{"noise_aug": 0.002, "tokenizer": "char", "norm": "rmsnorm", "inner_norm": false, "experts_per_token": 2, "shared_expert": true, "layers": 14, "width": 160, "kernel_size": 9, "residual_init": "scaled_by_depth", "lr_schedule": "cosine", "warmup_steps": 320, "weight_decay": 0.0}
Rows from block 6 of a small CTC audio transcriber, named by matrix and row number. Rows with one number belong to one neuron. Each number is 50 + 15 x the weight over its row's rms, rounded and kept within 0 to 99. All counts start at 0.
After each neuron's rows are labels from the 100 clips, of 14976, where the neuron reaches its highest value: "responds to" is what is common among them. Only what is clearly more common there than usual is listed. The data: Morse code for random letters and digits, with fading, noise and interfering tones.
# fc1: second MLP up (model.blocks.6.mlp.fc1.weight, 640x160), inputs 0-159
# fc2: second MLP down (model.blocks.6.mlp.fc2.weight, 160x640, transposed), outputs 0-159

fc1.469:41 36 36 66 63 43 38 67 45 52 40 66 37 59 59 41 55 63 26 70 21 28 69 42 54 12 52 56 48 53 62 41 58 58 45 52 75 46 44 32 38 39 56 63 19 62 63 44 88 59 46 60 29 64 42 34 70 49 70 77 56 50 64 49 33 74 26 60 51 35 42 39 43 40 39 41 61 57 45 28 17 46 49 53 34 38 64 45 72 31 64 32 50 66 42 56 50 56 51 52 35 67 20 38 41 58 37 58 33 34 58 62 45 27 65 47 45 55 37 56 48 44 54 41 59 74 22 41 46 39 38 28 30 39 62 72 63 38 17 56 45 60 43 54 45 13 38 49 81 59 45 69 20 56 11 26 38 62 43 43
fc2.469:52 45 49 49 57 60 67 46 70 33 37 35 46 32 20 38 36 31 40 54 42 52 59 81 38 68 23 72 61 34 43 49 56 57 76 65 22 66 73 53 31 16 64 46 73 38 44 50 18 66 50 76 68 48 57 47 34 41 15 43 74 36 29 43 73 59 41 60 66 66 44 60 52 63 49 46 62 51 20 50 66 67 32 71 55 41 84 67 29 59 40 63 81 44 35 37 26 60 43 71 48 37 55 45 43 48 63 44 50 77 36 59 09 64 35 29 33 44 30 39 50 57 71 63 68 44 48 62 56 69 47 23 61 36 40 30 54 71 57 61 45 57 58 52 52 47 59 57 44 65 61 47 54 50 62 64 33 47 46 39
responds to: speed: medium; fading

fc1.288:53 35 46 50 52 52 41 54 41 54 51 91 53 88 36 62 40 52 77 43 26 50 48 30 55 37 43 31 46 38 76 58 53 74 48 13 46 35 66 21 51 42 46 10 55 53 52 33 73 72 41 57 29 39 68 56 60 57 57 47 42 35 46 68 45 48 62 76 51 76 44 90 44 56 59 42 61 39 47 71 31 62 62 32 17 35 43 26 72 51 50 30 52 41 66 58 52 51 51 52 42 45 53 59 73 56 59 76 38 46 73 32 69 58 59 45 48 37 27 53 45 70 38 49 51 61 40 36 39 73 73 73 32 27 71 65 57 42 53 40 43 71 18 68 52 40 38 37 43 60 51 70 33 44 43 39 60 33 65 64
fc2.288:26 32 53 39 48 62 54 56 69 58 51 52 55 55 48 62 24 83 49 47 55 66 83 40 47 51 46 57 53 48 69 41 48 59 60 53 36 44 49 56 83 53 64 32 59 40 55 34 27 56 44 25 64 64 26 63 33 71 50 41 55 65 30 39 45 73 48 62 60 38 61 27 42 90 30 54 41 35 38 36 71 49 64 87 59 42 38 32 53 45 31 46 48 80 38 18 42 40 31 38 69 21 52 54 65 73 49 66 29 40 39 37 25 73 25 38 42 37 30 40 57 65 72 31 54 72 82 78 34 63 62 33 53 56 40 53 45 55 66 43 49 51 59 51 56 43 38 38 40 66 33 16 58 50 64 43 56 72 52 40
responds to: the character "i"; speed: fast

fc1.77:41 37 25 29 57 26 70 30 50 64 30 45 35 37 53 56 57 30 56 52 66 45 64 45 40 62 61 57 44 56 30 57 67 74 49 57 52 60 55 43 11 42 60 52 45 68 38 70 41 41 58 46 47 59 48 67 91 33 60 30 42 36 51 52 68 25 05 27 71 41 33 65 58 41 69 30 42 60 68 52 13 69 53 50 70 77 47 52 47 67 47 39 45 47 27 53 93 41 57 52 55 41 40 68 41 13 21 60 41 37 54 50 64 48 41 23 56 57 65 36 59 55 33 63 26 52 29 46 71 29 50 77 31 46 46 46 26 46 48 45 44 37 48 56 26 61 50 55 47 39 52 63 45 40 37 47 31 42 61 70
fc2.77:51 43 43 59 62 45 39 49 62 30 54 52 40 71 43 31 36 37 50 70 45 35 38 54 44 50 37 46 42 46 67 67 29 75 61 39 54 47 45 28 64 34 22 38 41 39 50 58 54 65 37 46 31 38 24 69 41 61 68 58 66 40 70 65 25 43 61 66 50 38 23 42 32 64 38 45 30 47 41 26 36 33 43 36 21 56 41 47 25 47 54 51 35 60 43 80 43 35 52 54 41 51 51 50 61 43 50 30 15 00 18 30 44 31 65 55 52 53 42 16 54 45 51 40 59 70 60 36 38 45 31 64 36 31 57 43 62 53 06 48 89 63 40 64 67 36 48 70 56 18 50 56 56 42 39 48 56 29 43 64
responds to: speed: slow

fc1.349:21 53 51 67 99 63 73 32 59 43 40 75 54 67 60 84 47 31 34 36 47 38 70 29 53 44 36 63 31 34 37 33 51 58 74 55 64 35 33 37 49 43 85 42 49 15 30 43 47 58 42 35 24 45 44 23 41 58 58 35 28 60 64 55 53 56 68 35 57 44 31 62 53 48 46 49 65 28 50 42 44 54 53 67 34 63 43 48 74 70 33 40 58 63 32 48 42 59 57 51 41 34 49 39 58 64 27 34 28 32 53 49 33 30 43 38 41 78 36 40 59 28 35 56 58 48 65 74 47 25 67 83 53 79 68 43 36 38 43 47 55 43 24 54 55 53 58 64 59 53 52 41 49 33 37 75 35 62 27 35
fc2.349:59 52 31 57 59 60 20 52 34 68 60 36 37 46 49 67 62 34 81 54 38 34 41 47 71 65 65 63 52 39 67 63 44 50 44 47 62 55 53 65 68 64 34 61 54 62 50 44 50 67 29 49 38 36 58 60 74 52 47 56 44 64 37 41 62 37 49 37 53 40 70 36 37 49 86 47 62 35 54 62 60 59 68 52 35 47 65 74 57 76 43 65 48 38 61 52 39 62 44 35 67 32 65 71 67 51 72 61 45 41 64 37 90 39 70 58 49 37 43 47 31 63 63 44 71 86 58 41 34 52 67 59 38 72 39 37 76 43 65 56 55 80 73 36 57 73 20 28 52 08 23 39 70 55 41 44 87 31 48 67
responds to: the character "e"; speed: slow; first character: e

fc1.581:45 34 59 65 63 61 49 35 60 57 50 22 49 70 48 30 50 77 28 49 39 53 71 53 61 70 56 37 34 34 54 39 04 60 54 64 72 62 37 31 37 54 60 25 62 59 32 26 42 49 53 37 47 35 44 24 35 46 61 50 67 59 54 28 65 67 66 40 36 31 48 44 37 51 71 45 46 35 67 51 34 65 63 61 46 46 22 48 39 25 66 69 56 63 61 35 46 51 58 45 25 38 22 18 29 56 29 47 59 54 47 72 35 58 42 68 45 53 49 99 37 24 33 55 58 51 57 50 28 49 44 73 58 73 39 46 81 28 44 65 63 70 28 60 41 40 51 42 39 59 69 53 50 46 46 43 61 80 29 45
fc2.581:64 35 56 30 45 54 35 43 38 39 43 71 54 80 59 89 42 61 49 38 67 53 67 33 48 51 28 67 21 43 26 53 56 54 37 34 44 42 37 72 83 70 36 34 36 10 59 32 57 73 46 51 67 68 26 33 36 47 38 32 46 37 55 46 68 53 53 41 39 40 63 28 55 57 31 81 37 38 40 24 37 46 59 21 74 51 61 30 37 69 55 46 31 60 45 57 35 47 80 54 36 36 70 52 63 40 44 27 59 52 41 56 44 63 70 50 48 56 68 59 59 63 21 54 31 68 82 65 41 51 61 79 55 20 65 35 41 57 45 39 44 61 57 37 67 53 54 41 16 39 45 43 42 51 27 47 49 67 52 51
responds to: the character "e"; speed: fast

fc1.253:58 21 30 56 53 61 68 23 53 54 55 70 46 43 78 53 27 70 55 31 41 50 69 31 57 43 53 17 48 65 35 60 67 43 32 30 49 30 38 47 54 71 14 37 22 18 40 51 44 50 46 55 34 47 49 37 31 54 45 23 42 77 89 57 11 51 54 53 51 20 41 33 50 45 38 55 40 28 52 62 43 54 30 26 48 41 39 38 31 43 60 22 33 55 65 56 61 51 54 46 67 53 44 58 45 53 45 51 75 56 36 65 71 53 61 66 33 46 58 46 17 59 37 30 28 47 51 37 46 31 58 72 28 37 44 50 30 40 28 42 55 57 40 35 36 52 71 58 40 51 58 65 29 41 54 42 16 49 73 55
fc2.253:32 67 52 33 31 35 67 42 44 64 67 53 72 39 73 37 44 26 71 56 63 50 54 81 49 60 40 71 39 40 30 46 54 19 42 47 54 69 21 35 51 24 89 55 47 51 62 52 45 32 57 50 68 75 74 38 41 19 61 57 43 35 58 51 56 35 30 64 55 62 57 89 63 44 56 69 46 43 34 70 50 43 50 56 75 62 67 63 67 55 67 68 27 20 41 49 72 70 57 61 45 64 48 22 40 50 44 47 73 75 49 49 39 68 49 38 60 39 76 38 74 55 49 65 46 43 47 53 38 62 40 29 59 51 37 41 45 58 77 47 34 31 59 75 37 59 78 67 32 46 70 51 49 57 52 48 46 66 48 18
responds to: speed: medium

fc1.266:51 60 27 49 67 71 57 58 32 59 53 57 32 61 29 72 74 15 35 42 57 37 45 47 67 42 60 51 42 62 36 53 51 75 35 52 69 42 51 43 72 42 58 25 65 14 31 49 54 69 35 42 75 42 43 39 27 48 41 74 64 63 64 61 49 46 48 67 38 56 59 46 40 51 57 61 47 66 69 61 53 30 59 41 66 47 54 00 53 71 43 42 31 35 42 54 58 64 52 51 35 38 40 35 30 77 34 57 36 43 45 21 55 29 34 21 49 51 53 36 44 48 40 57 78 54 52 63 44 33 53 45 66 82 62 72 24 40 55 52 31 53 45 46 49 74 53 42 46 34 34 36 53 85 42 43 81 25 33 77
fc2.266:63 32 62 61 35 40 51 54 39 54 43 37 55 39 39 55 48 40 43 14 53 52 38 69 78 51 61 82 59 55 58 51 51 41 61 59 38 65 81 75 77 53 45 57 63 37 61 42 48 47 55 55 25 63 30 72 17 40 27 35 30 50 18 36 47 54 44 43 40 62 60 17 44 62 40 58 65 49 28 49 59 56 45 68 48 26 99 66 54 52 30 48 59 44 50 36 55 35 29 54 39 40 92 44 41 42 75 59 44 62 46 40 36 54 48 30 38 40 68 28 23 65 79 48 68 57 89 39 60 55 48 56 32 45 52 20 54 37 52 52 46 52 45 35 63 73 39 45 39 48 37 22 55 34 52 52 47 44 39 70
responds to: speed: fast; the character "e"

fc1.547:46 18 82 30 77 61 57 37 57 53 36 61 35 71 61 69 47 50 49 30 57 69 70 48 45 49 47 57 50 16 47 59 36 58 69 32 50 51 50 68 50 51 33 28 57 47 30 32 50 43 40 20 29 51 46 32 46 38 52 32 32 58 50 39 46 51 58 17 47 48 43 37 62 65 52 21 39 25 62 36 39 54 80 56 63 38 31 45 64 57 63 31 59 56 46 43 59 31 61 33 45 26 44 62 30 69 59 54 51 47 71 64 54 50 37 52 49 54 45 56 47 28 31 39 39 63 44 62 75 50 59 43 41 93 65 49 58 58 61 39 22 63 18 45 27 88 67 53 83 60 23 36 25 37 38 29 30 55 50 42
fc2.547:47 42 35 32 41 63 46 33 45 48 22 65 44 38 37 50 57 36 35 54 47 54 49 48 39 56 37 70 29 53 52 42 51 55 57 50 66 37 58 60 02 36 62 52 47 57 39 41 24 36 63 38 47 86 68 61 39 31 56 29 51 12 58 54 70 25 32 42 44 74 27 75 72 58 86 30 61 83 63 49 69 72 65 57 64 41 87 77 24 68 40 58 40 36 21 43 55 59 39 41 54 44 58 55 45 36 42 61 61 32 58 66 43 56 45 41 40 67 51 60 52 55 30 58 78 63 32 80 53 63 38 50 51 74 49 52 31 39 28 40 39 32 48 46 56 60 81 48 72 65 58 41 52 60 37 65 41 52 54 40
responds to: the character "e"; speed: fast

fc1.372:74 48 29 42 47 43 90 17 20 31 59 58 30 37 67 45 49 60 45 40 56 49 48 66 50 33 36 59 39 47 46 71 53 41 64 70 61 52 50 68 56 52 42 44 39 52 53 72 46 32 46 63 50 82 67 55 11 41 33 28 56 39 46 41 47 57 44 57 37 58 29 52 53 53 29 38 54 54 49 29 53 67 54 42 57 57 70 47 38 49 31 17 67 74 45 38 51 49 40 72 58 47 45 35 33 15 58 75 72 42 59 57 30 42 45 51 43 54 51 34 41 55 59 86 55 80 54 59 61 41 35 67 11 24 64 50 26 37 67 38 47 24 48 60 50 53 66 51 65 88 35 30 66 60 27 69 39 50 40 42
fc2.372:54 39 68 48 43 49 45 54 74 52 54 20 55 47 43 40 32 63 62 67 63 74 55 49 43 47 53 37 58 58 74 52 62 31 50 54 65 53 61 64 74 34 63 60 47 60 85 59 18 43 28 50 68 57 68 58 40 60 63 48 32 74 28 51 31 48 50 39 66 38 58 19 62 52 54 65 46 55 34 41 57 54 69 71 51 31 47 45 60 46 60 48 53 38 46 50 45 46 31 18 50 46 63 70 65 53 57 83 43 45 57 52 35 59 19 35 26 34 60 53 53 41 41 73 73 48 53 50 38 44 50 01 73 69 24 31 35 48 64 47 56 21 66 72 73 30 40 60 26 53 52 55 55 40 88 22 61 69 68 26
responds to: speed: slow

fc1.638:65 46 56 51 53 51 67 38 35 40 27 67 32 20 68 80 44 29 33 52 38 73 62 70 57 49 69 43 25 64 59 52 34 59 40 41 47 57 61 90 61 56 60 27 64 53 41 45 60 60 69 47 88 58 34 27 49 42 62 41 33 72 34 43 75 68 59 49 43 50 48 34 43 46 46 54 44 38 37 44 22 63 29 48 62 61 52 48 61 65 38 40 35 75 45 28 66 72 71 47 39 56 50 65 60 66 54 58 26 66 23 38 67 29 34 17 35 52 28 40 69 51 41 56 57 49 54 53 39 47 52 75 52 39 48 41 73 60 61 71 33 57 51 46 71 81 66 51 33 75 39 53 43 50 11 28 38 36 37 63
fc2.638:68 38 65 47 47 25 46 54 39 47 59 34 62 71 65 31 75 62 29 46 18 34 47 41 33 39 41 51 50 43 49 40 42 66 30 67 50 64 82 28 50 36 65 65 47 52 45 46 72 39 54 34 39 37 41 63 67 21 36 68 43 59 26 49 37 30 68 38 47 62 46 38 63 68 72 32 48 70 42 57 60 32 51 68 37 30 73 50 35 47 70 53 80 73 54 41 59 33 11 34 42 69 61 30 32 52 66 76 53 51 69 54 92 42 58 39 36 46 38 58 33 72 68 56 67 40 47 47 52 56 44 47 59 78 59 52 80 07 62 42 51 55 34 27 41 31 56 24 57 64 40 44 52 53 46 32 55 51 45 42
responds to: speed: slow; reverberation

fc1.216:43 44 42 36 45 49 55 55 46 39 49 48 49 73 58 48 24 53 43 50 49 43 32 62 39 00 28 67 45 34 34 46 63 62 54 36 65 72 51 39 59 48 64 49 61 50 76 37 50 47 65 64 48 57 35 19 51 33 53 49 42 23 28 42 60 75 50 51 35 67 40 33 72 43 49 11 40 27 72 48 42 53 69 50 51 62 58 68 56 71 45 65 30 60 55 28 63 50 71 41 30 42 31 62 44 57 39 46 59 40 19 45 46 69 21 17 51 53 30 65 68 14 31 62 76 35 32 44 73 59 40 62 46 53 25 54 26 25 35 35 41 62 37 55 32 38 44 57 46 52 53 75 29 43 40 53 38 46 32 36
fc2.216:20 61 48 29 54 53 50 28 48 46 40 36 79 42 44 46 49 40 32 76 57 58 56 49 62 60 37 56 79 42 60 25 54 35 53 58 19 37 55 60 32 45 74 55 61 31 45 46 31 54 42 42 90 63 59 60 48 48 31 50 51 67 30 45 55 62 33 73 50 65 48 34 61 73 55 38 61 61 34 53 71 39 48 56 66 39 20 39 35 76 40 39 74 47 34 35 35 57 34 40 29 41 79 33 56 46 21 41 61 78 57 42 39 59 42 33 53 40 28 62 70 51 82 36 71 60 84 67 41 74 53 33 58 58 34 57 39 57 91 70 55 42 51 38 46 51 56 46 38 63 54 50 77 82 61 45 59 35 55 34
responds to: fading; the character "i"

fc1.558:57 36 62 32 54 58 40 42 42 54 40 49 44 51 59 65 58 45 53 68 42 54 65 47 48 30 78 54 17 60 37 57 49 35 49 55 38 46 58 60 60 42 22 48 44 66 43 64 74 35 66 44 36 52 44 32 64 51 31 58 26 67 51 31 70 48 61 16 36 52 25 47 27 32 41 40 87 82 60 47 76 54 49 39 63 53 57 33 51 40 68 45 58 41 57 49 40 54 69 40 31 50 51 59 32 42 25 47 58 60 61 82 48 42 45 40 25 67 39 65 59 64 50 58 35 85 64 34 55 77 43 67 31 55 82 54 34 58 36 70 59 41 57 33 79 59 79 36 33 86 58 58 32 33 27 43 36 34 43 17
fc2.558:76 34 40 42 51 79 40 36 56 55 56 60 42 45 50 46 55 93 33 37 56 62 34 31 56 55 68 44 42 17 48 58 52 65 28 27 80 46 52 32 48 55 42 57 47 43 29 46 44 48 64 43 44 29 36 36 65 73 66 27 35 40 59 50 48 56 71 31 60 66 40 26 27 52 38 58 36 49 57 56 63 38 53 29 49 24 32 29 42 27 54 27 39 65 69 59 38 18 34 40 54 55 58 38 62 35 41 49 71 04 45 59 71 59 49 68 17 59 33 55 40 64 40 33 38 55 42 46 56 66 32 55 24 56 80 62 36 63 38 61 70 71 42 59 58 45 68 70 52 80 29 66 29 44 51 61 49 39 55 50
responds to: speed: slow; the character "4"

fc1.363:34 24 52 64 72 71 74 28 60 73 36 51 43 67 38 53 44 38 43 43 75 24 36 48 69 41 73 53 45 37 17 64 41 65 36 40 58 52 39 39 39 59 48 21 47 43 27 42 50 19 57 48 68 36 51 45 39 45 49 22 52 47 58 28 57 46 58 36 71 40 54 31 28 47 47 70 60 45 45 56 26 37 49 63 55 66 47 37 62 86 42 61 52 71 56 74 47 89 77 58 36 43 52 41 74 22 53 31 58 70 55 49 59 49 50 48 43 61 65 56 50 41 28 60 39 41 23 38 35 52 52 56 47 39 58 33 73 26 39 78 66 40 41 52 59 31 76 68 67 51 84 49 53 28 40 87 57 42 42 55
fc2.363:62 59 21 50 41 23 34 43 31 58 70 56 37 44 59 48 63 40 84 47 54 43 47 62 63 42 61 54 44 38 61 49 47 16 55 57 80 44 48 56 64 43 51 49 35 66 69 63 47 91 30 37 55 69 36 59 40 50 57 61 39 44 36 41 35 26 42 37 54 53 36 45 60 69 56 61 20 60 40 41 73 75 45 44 37 38 44 59 50 68 61 54 69 33 52 61 64 25 35 17 60 46 42 61 66 57 75 61 58 38 71 28 57 49 69 55 53 58 47 24 62 60 34 63 46 77 44 40 28 66 75 41 33 35 29 22 55 49 48 26 52 60 63 51 74 68 27 33 61 64 34 28 39 60 59 71 73 20 71 70
responds to: reverberation

fc1.447:55 58 35 44 38 40 39 42 21 57 45 80 59 49 60 49 68 26 22 22 43 69 65 53 36 14 27 74 65 38 52 72 47 59 51 55 53 74 41 59 51 40 65 20 41 38 45 37 52 52 60 85 42 55 55 37 49 58 41 51 53 34 38 69 69 37 53 26 35 54 34 51 33 49 33 36 33 49 55 41 37 59 57 53 47 66 63 84 63 47 57 41 66 44 62 45 37 29 58 77 36 47 47 49 51 42 21 58 57 50 47 74 45 32 59 28 51 54 64 73 51 32 64 58 45 35 28 66 77 49 61 85 62 42 52 19 38 71 28 33 39 29 24 35 36 29 47 57 49 57 44 74 54 45 13 60 57 48 46 74
fc2.447:23 50 59 67 64 28 53 66 52 52 44 29 69 51 45 39 57 48 23 55 38 49 51 52 66 45 51 55 70 25 62 16 54 44 61 61 05 57 60 53 64 37 59 39 68 31 48 51 49 53 54 43 78 66 40 61 45 53 49 68 51 53 40 37 57 59 46 78 55 44 46 21 39 84 48 35 48 54 35 48 67 25 39 57 44 34 01 54 56 51 26 39 56 58 41 47 34 48 33 37 27 62 55 35 54 41 27 38 51 79 36 47 37 62 37 28 41 52 29 51 60 51 87 32 73 51 84 30 43 53 29 21 65 57 24 54 59 50 53 61 48 40 30 23 49 38 33 42 45 63 70 59 70 35 40 52 64 34 44 32
responds to: speed: slow; fading

fc1.13:60 47 22 29 44 43 46 41 43 40 39 49 58 60 30 60 43 41 71 38 29 41 79 54 43 41 27 31 24 60 22 45 49 46 49 49 48 31 77 54 50 60 28 34 59 64 17 35 44 39 47 33 34 60 63 28 31 46 53 67 51 59 65 43 70 50 24 27 70 34 45 61 42 42 47 25 39 09 37 61 40 36 73 50 26 51 25 70 58 32 58 73 32 23 75 31 44 34 62 36 48 67 60 65 66 65 56 58 41 43 48 39 56 46 58 53 48 52 80 73 49 10 60 31 25 44 57 48 56 23 52 57 47 42 38 53 48 42 42 42 47 74 41 76 45 50 69 36 37 49 59 54 52 54 54 33 69 57 43 15
fc2.13:45 42 70 57 65 40 34 64 57 68 62 46 57 34 45 58 57 66 58 32 60 62 59 47 70 54 73 50 69 44 45 59 62 52 50 55 60 52 54 77 75 57 59 68 29 61 76 45 41 46 50 57 39 63 48 46 51 64 13 20 40 72 13 78 47 80 26 54 40 45 86 53 31 49 59 50 56 40 62 54 56 64 63 65 66 43 42 51 59 29 49 31 75 57 45 37 73 25 32 43 77 62 36 78 53 56 66 57 61 37 72 50 63 49 36 47 38 19 48 63 45 71 60 31 62 67 54 57 46 42 74 12 58 71 42 66 68 38 79 53 59 54 68 42 68 55 47 51 60 60 30 13 59 41 67 53 64 59 44 29
responds to: speed: fast; the character "h"; the character "3"

fc1.424:71 36 55 49 75 35 58 47 37 48 41 48 36 34 74 47 84 45 78 42 42 41 49 44 29 25 46 45 45 40 65 66 53 49 66 30 41 54 78 49 24 48 33 22 41 58 41 58 42 44 26 55 31 42 44 50 65 28 65 70 19 46 80 52 24 47 50 38 67 48 35 67 31 44 50 51 52 42 49 49 55 25 70 52 58 20 37 59 77 68 82 82 54 45 62 54 39 41 54 57 33 58 26 38 27 55 44 72 42 53 68 70 48 51 35 58 58 58 67 69 19 13 45 44 39 45 39 31 61 40 48 49 57 79 62 61 47 29 48 21 33 46 24 53 71 38 63 46 53 42 62 47 36 57 43 27 59 31 43 30
fc2.424:46 57 59 38 39 39 42 41 33 74 54 49 61 42 64 58 65 24 56 34 31 60 35 66 60 61 61 75 45 49 27 45 56 32 30 37 65 49 59 61 42 30 76 53 32 60 44 62 34 51 59 59 38 76 56 43 49 43 41 37 43 45 30 51 62 18 38 25 48 75 52 77 77 50 49 55 48 66 45 66 88 57 62 70 76 32 57 47 52 67 57 56 56 64 56 28 56 64 26 38 51 37 48 43 36 59 71 52 74 60 75 45 50 82 51 50 31 61 72 71 48 46 49 62 44 51 25 58 61 65 42 30 51 76 62 50 44 49 82 76 28 62 81 37 57 58 74 50 51 63 30 47 19 75 56 32 25 51 56 26
responds to: reverberation; speed: slow

fc1.456:21 60 27 51 42 36 34 41 48 82 49 49 42 47 63 54 55 00 75 59 40 46 49 51 22 32 68 74 42 10 57 28 54 53 42 57 53 50 55 36 25 25 29 40 42 72 27 54 39 57 51 27 56 41 60 50 85 33 58 62 62 47 53 69 16 34 31 38 46 70 38 68 50 44 68 19 33 51 52 66 52 24 56 38 56 38 50 57 41 65 57 58 42 58 70 58 68 38 39 48 47 56 29 73 73 51 44 51 42 35 41 20 44 55 64 70 48 72 42 64 55 38 50 47 50 14 26 40 53 53 44 69 43 56 47 64 42 41 73 23 69 48 56 60 40 40 46 53 56 49 51 46 17 59 55 43 54 43 62 26
fc2.456:45 73 72 44 34 47 56 48 25 64 48 70 65 54 50 60 93 34 53 42 31 40 55 51 61 63 43 48 54 44 51 25 67 25 35 41 59 65 39 50 28 51 69 48 85 76 50 47 69 64 53 61 35 81 69 64 78 44 56 64 42 43 47 32 88 58 36 41 50 51 73 57 67 44 58 53 58 72 13 47 60 49 58 49 64 69 56 65 68 64 59 69 64 36 56 55 45 75 60 61 37 68 51 27 39 50 65 60 73 99 66 54 44 44 50 54 52 47 55 67 45 42 44 54 73 34 46 46 63 46 43 56 75 60 42 50 68 57 86 49 23 47 57 35 38 66 65 36 49 52 54 47 58 67 62 38 38 58 51 49
responds to: reverberation

fc1.430:34 37 64 26 49 45 64 37 11 60 55 57 27 38 63 67 39 67 68 53 56 69 65 54 48 46 55 69 31 62 63 29 59 73 54 54 45 66 74 75 46 48 31 58 56 53 39 40 34 42 41 45 41 73 48 46 54 60 22 51 39 53 32 66 74 59 32 31 59 38 31 61 47 38 50 37 54 39 57 76 53 78 44 26 46 61 37 14 51 75 56 62 53 74 31 30 61 68 46 49 73 42 67 59 39 46 46 71 66 33 62 42 54 63 49 61 48 71 55 57 46 51 38 88 55 41 60 52 35 67 71 72 40 35 42 45 42 18 69 71 61 68 47 46 54 71 84 49 16 46 24 23 49 61 42 64 32 42 51 58
fc2.430:62 33 65 43 45 62 32 48 56 55 86 45 56 55 32 63 63 57 37 58 34 44 51 30 53 71 43 36 56 47 88 53 25 77 43 43 48 44 45 29 56 56 57 69 81 57 46 42 38 65 92 42 51 14 40 76 55 82 48 63 79 54 38 30 54 71 78 42 62 50 49 36 35 49 70 34 58 57 62 64 50 50 59 50 34 40 39 24 52 17 54 52 48 62 69 44 29 63 49 44 44 39 53 59 58 55 73 51 17 52 30 59 81 23 50 45 71 35 43 44 20 55 54 37 65 50 76 45 42 56 43 54 55 72 48 52 67 45 49 56 68 29 38 44 55 40 30 54 32 46 49 50 79 49 51 61 85 58 74 54
responds to: speed: slow; fading; reverberation

fc1.123:41 35 67 31 55 75 55 26 57 75 56 67 49 52 73 57 36 56 44 52 53 43 69 46 57 65 24 30 38 78 50 63 23 47 57 37 61 56 66 69 71 55 49 22 62 30 30 33 64 49 25 67 21 58 38 70 64 71 36 39 64 70 38 42 56 36 52 26 48 24 42 41 32 27 44 24 55 29 68 31 35 34 69 51 36 62 32 42 82 37 42 46 63 57 54 33 38 60 50 86 36 70 67 41 52 43 64 62 61 43 31 76 52 72 26 55 50 56 08 67 37 22 58 39 45 48 37 64 28 27 65 60 63 42 58 37 45 53 55 61 38 50 44 50 37 56 75 37 40 56 46 41 53 50 35 38 62 45 46 42
fc2.123:61 33 64 24 45 63 62 32 34 42 27 67 58 61 42 71 34 49 30 64 74 47 51 49 26 57 29 67 42 57 38 56 50 51 73 70 51 46 45 67 60 70 54 41 35 27 74 47 19 60 75 55 55 74 52 35 39 24 26 36 62 24 47 55 54 53 46 40 28 35 68 39 53 41 46 46 42 41 35 44 42 16 52 53 82 55 73 58 46 90 68 58 49 43 43 43 24 48 62 55 39 44 58 67 43 36 49 48 58 68 14 65 35 55 71 25 56 56 63 56 58 55 32 54 34 46 78 98 62 43 46 58 69 62 48 35 41 41 47 08 57 37 45 58 59 44 63 57 28 64 52 53 54 35 33 64 45 60 38 50
responds to: speed: fast; the character "e"

fc1.396:40 45 58 64 71 33 57 70 77 24 42 36 63 42 65 45 46 40 55 47 42 52 70 78 48 45 38 17 54 67 59 40 41 48 53 43 62 49 39 19 51 32 70 74 49 52 28 49 76 51 40 16 11 40 61 62 69 37 41 50 51 35 44 64 35 41 50 59 87 62 49 79 60 32 64 46 32 54 62 89 48 60 48 31 37 53 41 53 53 67 29 78 15 39 45 46 54 61 65 80 52 51 42 61 50 49 73 57 33 63 46 18 74 54 70 62 62 73 38 56 38 43 38 54 49 22 37 47 53 67 37 67 62 53 52 42 40 52 43 42 58 59 66 55 41 46 40 45 31 27 14 27 52 45 30 64 38 45 54 50
fc2.396:41 56 65 59 58 66 43 51 29 78 56 36 54 15 41 61 86 49 58 23 33 46 57 40 58 63 51 38 74 49 51 31 67 54 28 65 26 54 37 71 39 53 62 49 58 41 42 35 65 68 51 87 34 62 46 50 49 74 18 55 51 70 44 24 93 65 32 54 50 51 57 53 60 57 55 44 64 43 57 34 46 72 55 46 76 47 59 46 52 45 31 55 63 62 42 19 39 61 66 55 71 17 54 40 43 55 44 32 70 99 77 29 52 42 44 50 66 51 50 63 31 46 63 41 57 60 48 60 39 61 62 58 63 49 57 43 43 40 74 67 41 37 46 20 46 52 40 23 63 54 41 25 73 60 51 55 52 56 39 55
responds to: speed: medium; reverberation; the character "0"; the character "1"